From a checkpoint of a small sound classifier.
Model: 3.22M parameters, log mel input, arch tc_resnet, norm batchnorm, depths [4, 4, 4].
Data: trained on simulated sounds of rotating machines with and without faults, 39062 training examples.
Rows from block 9 of a small sound classifier, named by matrix and row number. Rows with one number belong to one channel. Each number is 200 + 40 x the weight over its row's rms, rounded and kept within 0 to 999. All counts start at 0.
After each channel's rows are labels from the 100 clips, of 14848, where the channel reaches its highest value: "strongest on" is what is common among them. Only what is clearly more common there than usual is listed. The data: simulated sounds of rotating machines with and without faults.
# convs0: first width-5 conv (model.blocks.9.convs.0.weight, 192x192x5, each kernel summed), inputs 0-191
# convs1: second width-5 conv (model.blocks.9.convs.1.weight, 192x192x5, transposed, each kernel summed), outputs 0-191

convs0.77,209,181,174,197,160,172,191,183,190,142,201,200,182,205,216,174,196,190,195,250,231,179,154,173,144,111,206,139,181,191,122,179,245,234,169,194,176,250,177,208,173,144,165,170,201,196,261,205,229,201,264,181,140,230,195,253,209,160,223,235,196,200,195,201,166,190,227,145,226,190,202,236,265,247,172,170,277,193,203,160,225,176,224,175,203,281,209,123,245,152,199,187,184,156,236,181,203,249,207,180,149,249,190,199,130,169,139,140,206,219,133,132,185,151,191,212,152,152,243,311,222,197,229,99,218,135,158,224,136,113,180,184,218,174,216,124,268,141,200,160,209,153,218,149,156,167,133,185,177,183,185,198,228,156,185,187,178,184,226,137,207,236,268,133,177,204,304,234,187,184,194,147,177,139,193,175,162,131,213,145,222,182,109,208,154,221,120,188,254,277,186,195
convs1.77,223,192,184,155,194,175,178,185,200,202,242,175,154,191,209,128,231,136,211,247,264,161,145,175,210,226,181,210,227,284,193,192,96,218,216,177,145,221,192,175,229,236,166,261,218,193,174,217,179,235,254,199,192,182,212,136,156,182,224,269,213,210,203,230,257,124,174,163,164,132,206,246,287,199,175,231,279,194,219,180,160,176,210,154,219,221,237,278,168,140,210,223,113,243,210,257,169,172,204,195,238,223,133,261,278,191,221,269,110,289,211,279,156,298,185,173,254,196,233,124,245,180,219,202,211,181,188,198,179,263,220,210,189,199,158,132,241,139,191,218,182,123,154,214,200,231,197,214,229,180,188,281,217,245,206,159,218,175,184,199,239,245,263,173,156,166,125,246,187,99,206,199,240,170,198,184,213,203,214,166,197,173,261,224,142,194,177,225,239,192,154,184
strongest on: turbine; speed: fast

convs0.22,186,318,211,260,155,202,232,223,262,148,169,194,240,198,178,162,130,239,209,175,246,199,202,181,86,173,213,130,198,193,240,271,208,141,173,188,206,243,190,189,135,235,205,187,195,177,234,197,165,193,188,169,140,175,229,214,182,164,185,200,188,187,196,183,197,223,208,232,195,107,251,214,211,118,195,171,279,146,170,172,144,209,223,152,239,183,191,266,188,188,187,197,208,161,195,217,204,205,206,174,250,157,175,210,162,81,286,191,198,217,266,197,177,211,165,137,272,191,108,188,125,176,146,190,190,208,197,216,154,273,141,210,183,156,217,225,211,248,170,215,211,173,239,203,233,236,262,170,233,264,207,193,181,148,191,178,226,155,87,190,251,190,180,173,269,140,173,215,243,290,203,262,205,166,194,117,182,257,204,149,205,209,242,193,216,147,231,136,228,194,162,232
convs1.22,204,249,214,141,214,231,194,190,198,237,203,170,214,157,226,179,232,214,197,209,224,241,301,218,165,249,181,181,149,198,144,220,207,196,185,187,209,171,201,176,247,200,263,183,147,235,194,207,204,34,210,132,144,253,272,162,187,169,177,280,185,168,154,249,218,239,209,202,135,243,147,191,233,290,206,213,250,204,182,211,306,192,205,188,228,203,187,323,179,137,206,210,266,180,189,250,164,227,192,184,192,180,183,151,222,212,187,150,128,293,160,183,119,184,216,230,198,223,133,174,190,220,144,217,186,134,218,241,199,236,158,182,230,210,234,139,193,246,148,184,220,218,147,227,212,195,254,205,214,218,223,221,189,134,239,219,184,174,155,161,204,188,245,238,210,221,226,292,258,215,185,202,122,218,201,219,175,148,269,219,229,124,183,193,206,164,292,249,171,188,181,206
strongest on: piston engine; speed: slow

convs0.118,198,197,231,177,223,200,247,161,233,219,225,189,243,225,276,148,237,160,233,212,133,188,151,197,190,176,120,119,222,195,291,185,184,187,185,225,186,273,187,169,224,206,211,157,178,154,183,199,173,236,182,244,199,184,145,223,185,186,228,209,232,201,225,207,222,249,151,234,173,322,181,197,152,251,172,191,234,159,173,132,210,239,138,202,194,137,205,159,190,222,187,192,174,266,176,279,175,173,177,171,274,252,177,203,272,285,208,241,267,163,213,156,215,261,205,190,151,195,162,185,214,163,245,230,196,136,180,251,250,243,267,202,207,198,155,181,142,168,243,216,111,186,284,225,283,224,198,293,181,173,165,164,253,195,186,209,247,312,209,208,186,309,232,196,235,219,199,187,175,243,182,243,242,189,195,227,232,225,225,172,202,118,153,174,232,166,142,219,233,186,170,159
convs1.118,233,239,209,216,224,173,194,225,221,186,181,205,172,196,289,187,184,189,204,190,213,212,250,204,248,230,208,255,123,243,301,193,211,217,186,176,208,131,209,249,270,186,123,207,229,197,192,170,183,213,172,186,173,160,189,183,209,210,244,212,189,167,213,233,216,309,198,146,222,354,185,162,202,235,219,201,122,217,145,238,248,160,206,259,213,204,185,244,221,211,193,143,198,182,221,251,185,220,207,212,178,265,235,201,161,141,178,204,118,157,218,229,223,142,228,201,252,245,209,182,243,201,111,212,166,262,200,111,256,273,178,241,161,199,208,183,185,172,198,257,171,212,67,188,128,134,214,249,215,180,193,157,197,177,224,220,180,100,193,216,180,227,174,189,204,203,207,158,237,205,204,170,190,171,163,206,143,246,296,213,184,280,314,204,153,192,205,210,216,184,228,211
strongest on: gearbox; state: faulty; bearing knock

convs0.120,287,232,194,200,210,180,230,283,196,195,210,198,200,235,163,165,208,245,312,232,250,151,217,141,210,180,206,224,216,235,223,201,192,216,112,207,165,213,234,179,240,272,176,184,247,124,181,267,262,237,202,162,235,211,155,198,135,225,227,171,139,164,158,160,143,221,244,209,183,167,204,201,201,165,207,197,199,174,172,200,203,207,174,198,267,241,143,201,207,180,280,281,220,261,207,148,243,222,209,292,185,189,183,204,217,250,166,210,157,190,209,171,199,168,92,222,197,214,211,245,172,213,206,155,169,209,197,203,204,255,195,224,151,161,128,283,227,169,186,191,183,157,197,136,186,180,225,142,144,266,77,242,159,167,119,184,282,201,180,203,133,160,204,193,178,167,243,264,279,308,233,198,190,229,169,164,175,196,181,249,223,174,253,197,182,224,181,244,217,186,212,144
convs1.120,181,218,181,223,205,211,178,265,169,170,177,177,237,275,206,165,241,201,209,217,277,166,181,158,211,171,202,199,191,207,191,174,161,81,191,232,214,202,125,183,158,188,221,224,150,224,182,237,226,196,170,193,212,216,222,173,113,144,212,188,238,242,150,144,164,210,180,167,177,162,125,182,200,208,88,138,189,205,197,245,240,246,187,236,198,275,143,192,147,200,224,137,56,162,193,213,226,213,244,233,203,142,209,209,308,166,186,214,214,297,168,161,179,188,254,211,224,173,233,189,244,163,189,124,179,145,78,181,242,165,214,214,129,204,134,180,229,212,213,206,275,215,182,151,222,181,120,226,238,209,168,174,195,162,195,192,210,194,195,177,255,219,205,228,146,128,186,239,219,205,214,197,220,224,162,140,192,140,190,203,264,165,174,223,210,171,179,195,227,144,154,112
strongest on: turbine; conveyor

convs0.8,241,252,173,126,197,194,143,192,198,152,146,170,306,123,222,270,204,210,228,269,203,212,155,192,147,157,256,156,193,260,191,175,155,216,203,185,230,286,233,237,174,159,224,240,203,182,225,295,323,213,142,185,156,199,244,184,172,193,204,244,278,194,130,184,271,181,218,158,214,176,176,235,207,176,193,188,202,172,213,210,165,200,223,195,307,196,272,178,203,188,248,212,212,214,256,47,221,198,251,169,188,199,167,158,163,160,159,226,161,215,146,294,204,252,212,181,162,208,222,316,195,181,180,136,154,162,182,174,182,171,149,191,195,215,168,176,181,225,168,175,113,175,177,208,162,226,172,165,219,123,169,164,202,194,246,197,194,171,205,248,215,207,199,215,196,117,194,194,161,153,194,262,227,191,241,164,157,168,171,188,183,188,213,232,179,227,170,170,192,185,201,219
convs1.8,166,205,158,239,197,229,243,198,170,191,211,180,233,168,198,200,170,160,198,184,206,160,252,197,238,233,236,169,226,139,184,254,168,171,171,148,155,221,261,200,201,201,187,159,254,179,180,264,250,111,309,214,199,173,143,206,246,203,223,207,265,263,186,229,161,222,216,218,217,138,171,212,159,199,168,154,204,202,242,219,209,224,175,146,228,254,211,190,180,169,201,177,291,227,184,147,218,150,204,147,152,102,184,91,183,228,256,167,227,230,148,144,242,194,122,291,221,178,222,302,246,196,113,180,256,215,160,229,185,223,169,230,196,208,187,255,210,181,71,215,247,191,227,178,291,199,130,196,175,245,174,201,251,209,196,203,192,158,245,168,176,287,220,176,197,160,141,151,228,238,204,172,168,209,168,162,206,186,163,182,246,211,138,214,189,211,177,212,103,158,205,180
strongest on: piston engine

convs0.113,240,261,185,206,235,244,228,173,157,131,211,220,192,162,268,259,188,201,312,256,209,200,171,237,201,195,130,283,174,199,214,266,221,179,219,195,194,217,222,261,209,225,229,216,167,174,241,210,215,193,275,138,245,223,135,229,223,267,205,217,241,132,209,175,176,195,177,203,179,269,232,204,206,232,195,166,219,244,216,206,225,221,214,223,196,200,238,237,225,192,249,259,238,217,270,168,179,267,373,159,187,179,239,194,174,161,178,237,188,216,264,154,232,199,183,189,181,255,176,204,154,260,222,122,164,243,205,192,236,146,317,233,216,191,227,166,223,201,224,190,271,209,223,203,216,175,212,205,199,120,226,228,156,309,213,258,196,243,234,225,232,202,188,162,245,253,195,175,205,236,256,183,205,257,209,248,230,207,232,299,208,233,206,168,238,136,248,164,242,190,202,230
convs1.113,186,225,244,235,210,229,159,256,173,237,127,209,245,160,249,226,165,222,163,110,291,160,150,237,161,218,189,115,160,161,171,193,212,152,241,223,154,158,228,146,148,228,277,167,221,152,204,220,181,264,299,223,274,211,210,241,237,150,257,183,179,201,147,208,142,227,159,174,183,228,140,236,261,228,186,124,194,235,245,217,187,244,156,230,164,228,194,202,149,212,284,225,144,189,187,212,184,214,146,161,271,162,133,205,231,197,209,169,188,213,166,166,171,259,149,277,253,157,211,190,131,222,255,231,208,177,230,203,204,150,183,169,192,218,168,307,195,209,205,113,195,262,205,195,260,274,160,225,195,138,188,242,248,149,185,167,164,153,203,170,267,218,226,217,217,159,180,193,245,211,193,169,279,235,252,164,235,176,217,217,220,210,226,212,214,250,254,180,192,164,196,214
strongest on: speed: fast; electric motor

convs0.48,151,164,223,208,233,278,147,175,213,99,167,169,190,140,235,241,169,299,143,208,189,166,157,197,229,182,224,226,227,159,159,177,217,229,184,226,215,193,194,199,147,135,175,208,228,207,175,203,238,196,207,169,217,249,182,213,171,240,211,237,221,155,192,203,296,196,167,212,206,276,232,178,216,269,193,219,254,216,230,167,192,245,249,198,104,188,164,203,222,223,214,291,175,302,100,119,188,190,125,158,176,107,219,168,172,182,98,214,206,217,191,162,182,176,173,165,199,180,225,209,109,223,134,238,231,217,174,185,225,187,217,150,221,237,213,179,252,148,202,228,263,202,204,189,113,284,204,267,189,187,211,254,142,192,195,215,169,220,153,243,171,208,269,182,233,262,165,154,159,158,184,168,233,173,140,157,249,169,165,180,257,183,169,228,249,211,215,213,188,226,135,213
convs1.48,244,201,195,253,193,296,171,202,193,260,200,184,160,114,208,220,135,199,202,285,269,218,266,179,219,254,136,181,133,143,162,208,220,218,224,235,216,161,198,171,255,173,193,212,248,189,188,185,198,148,184,196,100,271,294,265,249,141,174,152,165,216,206,228,197,222,250,180,186,221,210,134,156,268,293,232,219,203,153,220,211,181,223,181,183,227,158,248,221,172,197,208,265,172,140,145,176,162,204,243,192,173,228,159,251,213,232,195,118,240,205,189,243,124,206,207,133,223,196,226,165,165,156,168,199,204,255,230,189,218,220,91,205,204,276,133,172,256,174,202,191,162,144,118,198,176,247,201,154,198,247,269,165,184,240,212,192,193,135,234,218,137,221,279,231,191,178,177,148,162,206,185,154,267,181,233,206,225,244,178,249,197,245,164,213,233,219,190,225,173,196,218
strongest on: piston engine; speed: slow

convs0.23,179,208,107,219,184,251,176,238,118,131,193,199,229,178,183,172,183,166,167,220,186,209,189,214,229,222,252,175,144,244,104,209,204,253,193,203,239,179,205,232,175,266,217,272,199,252,135,236,308,212,174,207,211,198,244,193,216,270,165,257,133,201,152,187,162,168,279,175,198,140,223,148,181,169,198,155,153,278,195,205,167,146,247,187,217,227,198,249,173,195,194,273,210,235,174,130,216,199,217,149,180,202,202,195,178,132,252,170,153,196,157,131,229,181,223,246,219,210,197,233,189,215,100,171,221,223,238,156,106,184,222,209,213,154,218,195,139,223,202,191,210,210,190,189,158,206,220,87,223,260,209,184,141,231,191,214,127,154,166,161,220,146,177,235,191,130,214,209,205,154,233,221,245,268,146,185,87,199,185,183,161,188,218,240,183,180,271,165,158,217,120,221
convs1.23,172,220,202,194,245,218,214,244,204,195,190,174,176,182,255,233,119,208,221,271,141,170,219,181,229,262,232,233,144,254,262,187,143,173,247,141,149,213,255,177,156,199,189,168,229,192,219,227,187,255,173,186,256,196,242,267,177,205,185,173,211,187,192,226,265,272,211,223,216,338,208,216,182,187,206,185,94,234,239,265,215,245,185,211,210,208,184,210,261,153,229,207,220,138,232,239,176,206,197,211,235,218,274,203,206,205,177,273,118,150,175,154,287,98,150,199,204,226,209,257,260,192,97,194,203,199,155,187,147,280,186,218,172,214,195,209,282,165,225,206,202,220,117,178,252,252,162,207,263,216,184,187,238,218,161,199,224,67,269,188,222,250,193,203,185,199,253,233,198,183,179,163,203,277,204,178,228,187,217,183,209,218,200,196,233,207,148,254,167,210,168,208
strongest on: turbine

convs0.119,166,126,241,194,198,213,279,253,125,202,203,183,154,207,279,169,191,113,135,216,241,154,151,244,227,206,202,175,221,235,190,166,162,203,207,225,170,173,197,213,145,145,169,193,186,126,206,185,130,240,185,189,217,155,187,250,211,242,259,348,249,253,215,235,204,198,206,218,267,257,222,185,172,247,199,122,143,155,177,210,215,194,215,250,163,199,193,230,202,252,210,212,216,287,179,143,221,189,176,150,123,208,226,142,142,186,178,233,227,116,180,204,181,220,196,123,206,241,211,191,186,224,203,238,204,169,239,229,185,184,288,176,142,152,159,198,202,223,252,172,161,224,182,168,170,197,210,138,219,190,166,209,204,226,213,164,180,232,245,198,304,192,234,266,217,115,175,207,132,181,209,156,121,184,252,222,194,182,237,217,240,175,127,200,203,277,244,124,207,181,210,163
convs1.119,223,143,194,202,219,227,239,210,175,125,129,252,213,240,165,209,242,164,185,224,111,190,159,211,119,209,163,197,217,145,160,175,314,201,221,213,169,283,157,134,182,205,176,186,346,192,222,144,165,122,222,218,157,195,232,201,247,217,185,166,238,160,212,212,188,190,155,180,303,230,237,183,238,191,261,181,201,235,175,168,177,247,200,255,229,224,235,216,220,212,237,229,224,234,171,212,270,191,191,198,228,156,196,201,146,88,199,148,246,175,176,157,187,214,158,202,165,224,259,221,223,147,178,195,229,159,261,194,235,170,154,168,220,203,209,231,167,192,210,234,246,87,248,148,143,177,206,225,215,135,220,223,245,94,207,160,186,228,171,196,164,215,184,243,184,210,160,205,186,245,164,197,236,220,210,173,207,240,149,211,217,189,214,66,164,234,191,175,179,193,254,205
strongest on: piston engine; speed: slow

convs0.128,185,187,131,176,241,212,292,242,189,193,202,207,252,207,194,172,157,268,250,228,256,120,131,209,201,189,135,200,183,165,187,150,161,306,211,155,178,205,185,162,243,170,137,193,187,169,169,166,270,184,215,221,218,223,182,208,206,197,191,105,211,186,195,209,204,211,235,193,242,222,239,246,229,191,211,211,155,276,129,225,184,217,231,173,212,150,198,205,163,209,185,104,173,192,229,195,203,216,243,183,171,234,260,211,223,165,213,194,154,178,210,250,178,206,131,230,191,212,293,263,245,278,264,162,192,205,183,175,169,148,213,195,190,128,222,121,186,203,156,259,170,190,194,178,223,245,178,197,272,167,216,219,108,156,142,167,212,256,174,212,196,192,318,237,199,146,175,198,145,197,223,171,204,195,226,167,134,289,231,312,169,212,199,200,221,186,135,116,211,229,231,142
convs1.128,93,222,172,174,251,160,257,257,190,191,216,165,231,199,235,251,173,214,186,195,171,169,202,229,201,224,210,228,128,240,270,250,165,161,213,212,171,185,233,175,217,202,172,151,248,179,216,207,187,217,242,223,203,178,195,202,185,173,250,226,259,172,233,221,303,223,233,221,259,312,233,219,212,192,159,171,91,201,256,182,190,250,165,168,254,220,186,212,248,168,188,173,191,218,213,270,203,168,241,168,161,215,199,168,185,211,133,224,167,178,124,165,225,142,124,275,219,221,214,251,269,173,138,158,256,127,152,233,161,238,192,229,184,186,203,198,310,182,220,189,241,218,148,221,208,195,156,231,222,211,155,198,268,157,177,205,195,122,207,152,231,262,240,201,154,152,296,236,230,224,240,129,218,200,169,159,215,180,229,175,226,198,208,234,197,225,79,263,178,151,213,182
strongest on: turbine

convs0.156,162,224,234,203,207,160,82,215,274,175,179,212,154,154,81,208,134,253,172,114,227,201,259,199,171,186,225,215,304,219,98,267,236,161,253,227,232,211,214,177,159,221,209,228,235,156,195,183,177,147,213,174,154,311,193,164,211,239,201,270,205,178,183,196,215,162,233,212,141,108,169,164,197,209,210,205,252,196,215,226,161,219,228,208,235,257,179,252,214,142,186,188,232,217,234,157,190,184,192,228,150,195,201,246,125,140,193,140,137,234,190,176,204,153,209,146,165,147,247,178,148,216,178,223,252,221,220,190,193,184,167,178,224,220,171,271,215,191,209,131,232,181,114,207,126,205,256,155,243,155,194,192,188,228,214,218,157,172,168,183,197,131,218,189,155,197,223,245,257,191,227,127,169,224,215,162,144,143,195,136,197,249,235,209,168,237,264,241,161,180,186,227
convs1.156,241,246,204,160,187,224,195,223,223,252,125,186,193,196,220,215,89,167,192,209,198,186,234,140,228,339,148,166,164,267,265,199,200,205,133,149,204,177,207,157,232,221,276,171,229,219,197,176,214,221,172,160,191,130,183,214,184,189,194,241,183,163,215,232,212,315,201,207,201,301,235,227,152,214,199,179,218,267,178,201,217,183,256,205,175,200,188,222,251,141,183,207,224,204,198,224,208,207,203,173,239,171,300,165,180,173,214,153,173,236,212,207,302,68,210,199,221,282,203,198,164,179,86,207,225,248,197,117,240,241,213,202,161,185,168,242,184,183,208,239,213,221,184,174,108,198,215,221,210,156,185,252,201,175,190,272,159,100,246,191,208,301,176,208,201,203,139,254,229,196,204,195,172,178,181,206,180,246,243,190,221,236,157,191,184,228,198,189,144,189,177,184
strongest on: piston engine; speed: fast

convs0.31,124,161,174,147,223,149,232,221,239,147,215,262,151,227,221,229,184,154,286,259,176,173,233,159,106,186,143,188,218,196,188,219,196,76,124,196,194,249,135,221,251,225,218,199,201,223,200,195,240,176,229,237,143,191,180,180,183,216,215,193,227,240,233,224,204,220,212,245,170,184,264,138,213,195,181,223,226,162,204,196,183,221,221,262,313,177,178,186,252,156,226,177,192,116,216,240,196,182,220,263,197,227,157,184,183,178,138,231,250,191,170,254,205,220,140,193,205,233,199,246,204,215,231,177,163,179,237,208,192,250,193,153,186,169,171,164,212,236,187,197,298,194,179,199,180,198,159,214,192,263,182,232,213,205,213,129,163,173,227,288,166,175,215,196,180,158,173,163,270,135,234,276,237,293,142,156,303,189,214,181,203,226,201,116,193,298,245,144,206,275,232,231
convs1.31,203,235,216,201,220,181,224,182,183,192,222,132,177,186,167,202,209,189,178,204,225,156,162,176,256,254,183,184,239,224,159,237,138,274,153,162,182,169,268,176,203,193,158,165,203,219,169,172,189,198,255,197,223,155,141,237,216,185,190,183,233,263,203,213,217,230,227,204,213,195,222,227,180,188,164,161,196,181,216,207,192,223,176,126,272,291,205,193,142,188,222,199,195,213,212,242,260,161,270,178,175,197,213,124,233,285,167,254,168,220,128,177,201,163,174,268,223,240,212,288,225,205,167,114,264,212,85,163,138,218,228,185,197,129,139,230,256,218,101,230,276,195,225,162,297,187,149,177,174,174,151,198,207,134,136,264,178,177,225,145,248,241,188,185,205,105,187,121,161,244,183,171,203,171,225,170,202,239,163,176,250,191,182,236,248,258,145,244,144,134,215,186
strongest on: piston engine; speed: fast

convs0.74,145,185,197,224,208,170,233,196,167,224,135,157,196,178,227,219,164,222,261,190,165,192,113,210,144,171,204,216,177,249,158,219,176,192,199,138,190,151,204,205,150,220,169,223,186,160,246,214,258,162,178,196,116,192,168,144,213,226,192,223,210,180,189,198,220,188,190,126,133,264,201,161,198,185,208,190,183,203,115,224,283,156,246,115,188,249,242,122,223,185,212,186,202,213,217,143,257,302,283,161,235,139,173,216,173,215,182,170,118,231,175,268,164,163,195,154,135,243,216,218,174,183,240,226,235,227,198,207,244,180,231,209,199,158,236,188,222,130,251,275,147,173,245,179,214,175,235,300,229,251,168,176,186,193,181,161,190,188,177,257,155,173,238,249,190,181,162,189,170,187,164,240,74,264,219,121,228,117,211,121,187,182,202,200,266,219,211,144,233,195,149,168
convs1.74,127,219,125,158,229,128,198,227,169,228,220,136,249,186,253,197,200,173,177,223,246,164,215,230,194,149,225,189,229,195,168,214,146,222,158,220,162,208,228,180,224,206,213,205,217,167,216,282,215,186,211,231,246,211,212,178,236,158,227,193,243,224,186,189,180,189,203,184,207,121,206,250,179,272,130,144,211,230,196,135,153,254,204,145,206,240,253,183,186,154,222,178,181,204,185,143,198,145,228,198,134,215,174,180,178,146,168,165,219,229,109,213,120,105,125,209,116,198,209,243,131,211,151,172,292,196,175,214,159,303,179,252,219,179,177,267,223,251,221,194,204,190,229,227,237,171,112,231,153,176,128,157,227,217,189,187,201,265,211,161,189,109,227,236,194,165,266,238,177,246,209,193,166,194,141,173,294,170,163,138,176,171,223,214,222,252,180,233,275,145,139,223
strongest on: gearbox; text has "speed"; speed: medium

convs0.141,128,196,228,182,197,167,204,190,179,167,133,204,174,220,214,210,224,175,191,122,230,222,183,123,230,185,206,161,222,235,206,237,208,264,272,182,231,165,213,302,241,179,77,177,228,234,254,173,188,195,200,213,225,187,203,266,234,216,246,222,185,223,210,204,229,180,204,231,163,192,155,138,190,90,218,214,177,234,247,222,149,160,183,165,262,192,284,145,103,234,162,128,186,183,298,148,221,182,251,169,155,231,183,229,179,179,151,186,119,196,209,146,239,184,193,223,169,211,190,240,204,219,220,163,227,249,201,193,210,206,196,227,254,188,156,163,172,173,122,302,186,175,169,173,177,175,167,238,226,222,223,169,142,187,196,170,252,178,207,221,199,285,254,228,290,227,151,227,192,235,183,220,247,165,162,99,179,202,301,264,160,148,180,225,213,226,199,147,193,201,238,204
convs1.141,231,191,177,177,205,247,208,221,187,245,206,254,139,158,227,215,178,216,218,255,289,211,264,189,175,215,196,144,114,180,133,176,149,249,237,184,162,163,217,158,188,187,271,214,235,184,206,213,233,137,181,199,114,242,252,276,245,216,130,185,212,203,174,207,209,153,222,265,183,185,194,242,188,235,209,165,214,189,211,191,187,176,179,207,173,178,188,300,216,173,237,158,155,213,41,221,186,173,200,142,157,168,204,183,186,241,220,187,55,248,129,185,189,177,204,273,161,226,234,278,174,188,188,139,240,217,210,188,148,243,189,163,164,195,220,180,213,239,133,203,167,263,152,218,330,198,229,210,166,200,217,204,210,195,225,192,259,182,113,204,128,218,208,213,216,176,210,224,186,129,167,190,162,219,189,215,175,204,252,225,217,91,243,183,200,212,182,230,203,182,189,184
strongest on: piston engine; speed: slow

convs0.5,181,200,199,179,250,198,211,165,166,158,243,191,245,183,152,200,156,232,142,207,150,227,207,243,185,185,253,239,185,239,240,213,204,137,223,265,180,193,247,196,153,150,227,198,187,259,109,203,216,187,144,220,197,257,150,197,165,243,202,216,187,150,190,195,247,182,234,176,155,161,213,138,152,210,175,209,139,190,215,123,179,228,163,207,142,178,118,169,170,229,115,218,216,288,112,160,225,186,299,205,210,223,167,205,223,136,123,250,181,185,203,165,176,243,212,243,220,193,147,253,157,235,152,140,175,220,173,202,197,274,256,191,194,161,186,209,142,246,240,172,192,188,199,228,228,317,161,281,162,185,230,160,201,264,180,278,225,191,99,236,145,136,186,200,257,175,194,166,189,169,167,192,180,190,205,216,233,255,229,194,219,236,212,247,208,124,203,231,226,84,177,200
convs1.5,190,181,192,235,154,242,184,170,145,252,211,222,230,172,172,192,137,200,223,216,239,229,207,170,222,171,184,164,126,152,233,213,224,177,118,256,244,123,165,242,181,179,238,202,205,176,196,199,163,284,321,234,216,286,243,133,215,184,199,234,173,220,159,163,125,132,211,198,193,206,226,153,164,242,254,188,224,217,151,248,191,203,175,174,130,200,120,166,230,275,197,187,243,193,178,187,160,191,206,224,222,135,188,245,239,121,225,221,250,167,182,185,172,265,178,215,197,241,204,212,282,233,253,188,191,239,253,249,289,177,185,177,226,201,231,173,193,184,114,165,243,197,233,178,242,181,166,287,109,196,215,244,238,193,197,305,227,235,236,184,206,129,247,219,211,156,184,179,147,111,178,184,225,197,222,181,166,179,203,250,171,217,250,177,206,176,233,186,130,246,263,240
strongest on: speed: fast; electric motor

convs0.135,207,133,203,216,225,187,138,193,197,213,187,182,182,193,215,303,235,175,269,214,132,108,183,180,195,219,134,157,202,185,199,243,267,160,130,238,171,178,217,209,199,146,173,170,158,92,282,279,227,196,226,185,189,187,184,223,179,198,217,216,208,271,192,179,234,225,205,204,241,221,231,205,188,228,180,143,228,202,230,185,186,177,196,243,181,158,263,172,155,233,324,165,265,197,201,217,249,170,180,210,212,186,160,199,191,230,187,198,190,173,175,182,187,219,189,192,179,206,178,269,212,83,229,255,271,169,228,191,221,192,260,207,111,159,238,152,190,184,197,238,166,225,206,139,184,145,153,223,263,237,224,182,195,240,164,155,192,185,214,241,148,182,277,198,71,213,216,251,269,128,209,238,269,192,165,260,176,219,157,255,202,177,233,252,214,228,176,211,238,140,231,122
convs1.135,165,208,159,213,175,169,223,197,207,227,209,152,265,163,205,135,173,145,209,155,172,150,205,215,193,192,152,178,243,199,233,174,236,230,188,210,82,210,197,151,254,221,205,228,227,135,203,252,270,215,197,188,162,163,194,218,255,190,218,192,255,235,188,222,141,249,124,225,180,192,206,209,166,179,253,196,222,151,259,206,189,179,167,189,196,189,218,196,143,171,186,138,211,164,280,221,237,101,184,151,176,230,190,204,238,173,241,213,203,227,159,195,206,176,115,194,214,197,214,208,162,162,202,99,277,249,171,210,234,210,125,200,279,117,214,252,232,128,217,184,145,141,169,176,225,220,148,199,155,181,182,202,279,182,79,159,206,164,195,189,190,194,230,216,108,265,193,240,160,277,242,211,201,286,247,176,237,152,163,180,214,256,166,226,166,140,189,236,172,212,173,109
strongest on: turbine; text has "speed"; speed: medium

convs0.75,222,190,192,236,210,198,150,211,206,179,327,192,185,240,199,162,220,171,195,201,166,209,155,240,118,228,267,209,139,251,203,219,215,206,166,243,210,170,222,193,205,126,223,158,185,236,73,231,225,147,149,253,93,187,211,192,171,187,189,167,267,237,207,204,269,204,256,222,215,253,227,192,179,194,187,128,155,154,199,206,145,195,156,206,186,177,211,131,217,204,219,223,192,188,206,198,226,163,123,176,196,239,123,125,218,173,122,263,213,177,249,205,79,242,221,275,199,164,192,204,151,212,209,206,217,208,205,222,191,244,147,192,186,168,206,160,173,203,147,185,194,155,237,181,230,259,176,262,181,146,161,186,232,152,191,234,253,247,150,177,135,174,201,234,171,239,298,206,152,116,232,164,171,187,170,193,258,245,160,148,158,211,253,148,156,177,164,243,181,189,141,222
convs1.75,189,174,190,148,194,201,215,253,195,273,195,159,273,181,222,203,228,172,232,227,274,204,281,102,202,198,247,139,86,161,231,129,198,213,199,209,211,179,149,227,190,203,166,191,182,180,225,269,208,215,188,190,216,253,169,121,205,164,270,207,231,263,162,234,224,185,206,161,183,245,178,225,279,111,202,189,149,224,221,181,181,288,111,136,225,184,194,122,198,194,219,144,222,169,231,276,199,192,237,181,183,195,126,244,173,177,167,242,161,190,167,160,149,202,188,232,217,218,177,228,255,199,174,186,246,251,189,210,193,211,180,213,218,187,245,199,224,145,230,139,223,201,169,177,230,157,210,258,240,171,155,113,306,151,212,211,232,189,232,191,247,217,230,190,180,151,229,241,267,244,192,159,212,237,235,171,221,225,288,227,250,251,217,219,224,236,161,224,77,170,195,222
strongest on: turbine; speed: fast; imbalance